From a checkpoint of a small segmentation model.
Training: muon at rate 0.0078, batches of 64, held-out accuracy 99%.
Rows from block 4 of the encoder of a small segmentation model, named by matrix and row number. Rows with one number belong to one channel. Each number is 500 + 25 x the weight over its row's rms, rounded and kept within 0 to 999. All counts start at 0. Numbers have three digits each. After the name is the row's rms in percent of the matrix's.
After each channel's rows are labels from the 100 images, of 14976, where the channel reaches its highest value: "lies over" is the class under the peak. Only what is clearly more common there than usual is listed. The data: single toy objects rendered from many sides on busy backdrops. In brackets: how many of the 100.
# convs0: first 3x3 conv (encoder.blocks.4.convs.0.weight, 128x128x3x3, each kernel summed), inputs 32-63
# convs1: second 3x3 conv (encoder.blocks.4.convs.1.weight, 128x128x3x3, transposed, each kernel summed), outputs 32-63

convs0.59 097:550479532549497529477547537532545494461539485510478529531475468469510502501462519529528494521473
convs1.59 109:493480486500481527520496478495500522473463537526479472476492494515471517496539502508473491509477
lies over: part in the main colour (53)

convs0.44 097:497484517480524507471508523488470460504474521501443456470485508500526470482482503492480474465449
convs1.44 077:468490507477480487493521478495518477487503497544498471531501543507516560502484543520524492488531
lies over: part in the main colour (37)

convs0.88 096:503492534519509490482495542488540500480547460516507505470523505520505498485432498533482535507429
convs1.88 108:484570495471500515470479489504461504482542518515507488499465507509510498490517530461508466518543
lies over: part in the second colour (37); brown part (31)

convs0.52 113:548515501531490518485494500510491459472484448489482464541472528490537482483499465528512504526466
convs1.52 107:527456498471504457487517506482527466493493535454471512486495464482476514476482471523487454463502
lies over: part in the main colour (49)

convs0.10 086:479473481515508480479503510505450513495463490474461498449493539502494479473534490537496495472511
convs1.10 105:507489526438488486510535509533475472480469523492515448537490499462509502514441499431453509515510
lies over: part in the main colour (44); dark part (25)

convs0.67 080:504538514466486478487501511514492534507493500486480464495477499491499490497486480453493548506480
convs1.67 091:457490507494514512506453482506472474529538485504501491505505498503548487489529489436516479488506
lies over: dark part (50)

convs0.4 120:495504495475509508500532448507434482483493482555465465556466516487519485505504440474543491488485
convs1.4 125:483544514526511502503519524527495459528504496488528520491540493517490509499480516531525483515498
lies over: part in the second colour (28)

convs0.122 081:443462520446501505494498490505435485528497536477506500475485492445483470488502505493500500446499
convs1.122 105:447511500541482520500519467497465472447477510536467504482516508482530520504532438490486509477511
lies over: part in the second colour (28)

convs0.86 095:494499520518490493525530511495527482480486496473471557471481496496504514559435481500485444504507
convs1.86 105:539509530468508497497490478492445502533481489505529463507475494497538519498531453456466471504532
lies over: part in the second colour (30)

convs0.20 118:462458515497471505486500510501539458496453468511509512513518490481493461532469520497490508477516
convs1.20 113:516494514480480522484505449493454434506504507478501495438490520451519499504457533515514509497529
lies over: part in the second colour (55); part in the main colour (42)

convs0.81 076:524494471462471538518465559521528497479483494480492482473504473524468442453449497473483535502468
convs1.81 101:488504514485499493471513549486490516438502467482496465511474463492525500482483497517509509521508
lies over: dark part (48); part in the main colour (38)

convs0.126 115:564473478471498490539508505467462493475430458483474539527475512497518492523493518498514467464425
convs1.126 114:514473498536459468510561543493494497536480488480499504480490497516494541473515454501488513513520
lies over: part in the main colour (71)

convs0.119 094:516495485513518501458516495455482484488499488516545502479483475515509456445477492495506556495439
convs1.119 085:486548532527484564541460474497522517489485513502509469469496494514520481470511493483488548507507
lies over: part in the main colour (54)

convs0.110 082:475532487501512513488516511456499478518495487496510514533485493475520488494463498479537519496498
convs1.110 102:466552524512531494517488477527478472527516517533508444528505498504515494536472506489508510515512
lies over: part in the main colour (41)

convs0.123 131:482526512538481495517492514511483471507519424510513518531511465475527477534515468544510485495468
convs1.123 123:471480470496475497513512470490504491477480472481466511479472483460458499474490505496446458495481
lies over: part in the main colour (74)

convs0.14 091:459505478509493481485527491498520491502457483492473529511491493486509496507487522523515469508472
convs1.14 099:486505474509487493483494502437511484465484506477474460478458488491456488463492496459464507479509
lies over: part in the main colour (68)

convs0.30 108:483486500505516496502516518513465516477473447475444512559519482463493500480572524538488487531479
convs1.30 078:509490489478489531479506503518472510505472530478484517487480445503475524488468474446507513463515
lies over: part in the main colour (37)

convs0.32 092:516531460500514487487508483487493509489466501494474506502484492476487519517525486492474464485478
convs1.32 100:500518499471532497509520473515498444528498450524525476492510536512490508538435484494521472544514
lies over: white part (77)

convs0.54 097:510471513554503539500473522498549468514520514480499494526519487469511470518515496490488545544502
convs1.54 104:506529506484526483478524449499474496500540496493507494512461489529469482544510535497489477489501
lies over: part in the second colour (58)

convs0.53 099:507459515543565448486489495495515489535478518450497510479471478514515470489492527537490514470551
convs1.53 122:464491528467463504487504489526448483459469455562489470521510471491511513490479483528516443513482
lies over: part in the main colour (71)

convs0.0 084:455487488497511433523542487506492483501438476475472476503445498501506478526512504554518456494502
convs1.0 101:474499520521480493487489521517505507505490463467491493473509473489539473501454482470522490477469
lies over: part in the main colour (43); part in the second colour (37)

convs0.43 113:556494552496452524505504503529488479488510503507471514469502528494503515486522498521501468519483
convs1.43 100:500470464493497510519508481488484515500485491484491474478515496467496485521518530453516473521484
lies over: part in the main colour (58); brown part (27)

convs0.26 093:500513463506506444519527488480526467503476450502510480539430536497475508493480484521558526506516
convs1.26 113:475484489531513498523522511478519531527512498488505504432505480491469490505491494484552548482493
lies over: part in the main colour (79)

convs0.41 089:474497507495531498485486480498503462546508513489469507483524478511487474494472458498496438502489
convs1.41 094:450490536532486477468496446504483508465557551497503458496533492505516476506553526438464463492507
lies over: part in the second colour (27)

convs0.46 085:522498507493555499479484488497557481504483466503529501480495551494555486509480435551488468534466
convs1.46 111:503460474502492491465499529516497467425497470480485437500502455485540507507486547509515428489496
lies over: part in the main colour (86)

convs0.102 114:479477523486501515495543475487485531466507458463473500486480517484534524587537484488503459505535
convs1.102 129:502505550503498451481449478528476492531520457459524491506446498503488516489524467486475476517542
lies over: part in the main colour (54); part in the second colour (27)

convs0.114 108:469469517538513505521531511552501514508490439537514525499467535516534490537477503484530506528512
convs1.114 121:461497476508501445485495471468523495479508463493459511472457497491469528477523503513466504488502
lies over: part in the main colour (64); part in the second colour (25)

convs0.48 100:521508469464495493505464468477475485481462522496447503508465486528498515472514486482519450497446
convs1.48 106:499438503509535453488505486494486509496508513509487520468530542478504500540502496511493499490541
lies over: part in the second colour (44); dark part (38)

convs0.34 116:541462470491479494522505522503510517504487441507488541471500496492490497524520488485517525512515
convs1.34 132:501511512524510481491509449529466458517502457482516461486505500487499491520530556488512480519531
lies over: part in the main colour (79)

convs0.127 089:493510499495516519514504467479480499514486481516477486482506484508481494516564505474493459483489
convs1.127 106:497496482509490464483505460484456543489486509505526461542512522508504531508476478496481507494536
lies over: part in the main colour (37)

convs0.120 101:509489487467453525494513504507515494498513487517490509524455468477496463517478483460511499501516
convs1.120 081:493460503529511542518505523498476493468516492487507468527487467495497473498552506462525467486487
lies over: dark part (67)

convs0.12 114:495516521488496500538480491483498525510505455512501529519488490489524457507489454499504455485442
convs1.12 098:461487502454510452491510482512511489541496497484475551462486498514487501498474556485521490487461
lies over: dark part (46)

convs0.117 077:492514493491490502496493495481441504465456526495504508504453506492505457525455457464507509473465
convs1.117 089:500534491514537536490492497487490495528486507495493494501474500495550557454502479501516536443488
lies over: part in the main colour (50)

convs0.38 095:500503530458511533482503534499510470517476528476532466469456500478523439523461502493505490513488
convs1.38 120:471508464529492487481537472512505451481492533492488465499532536489522491500486507498526536452512
lies over: part in the main colour (50)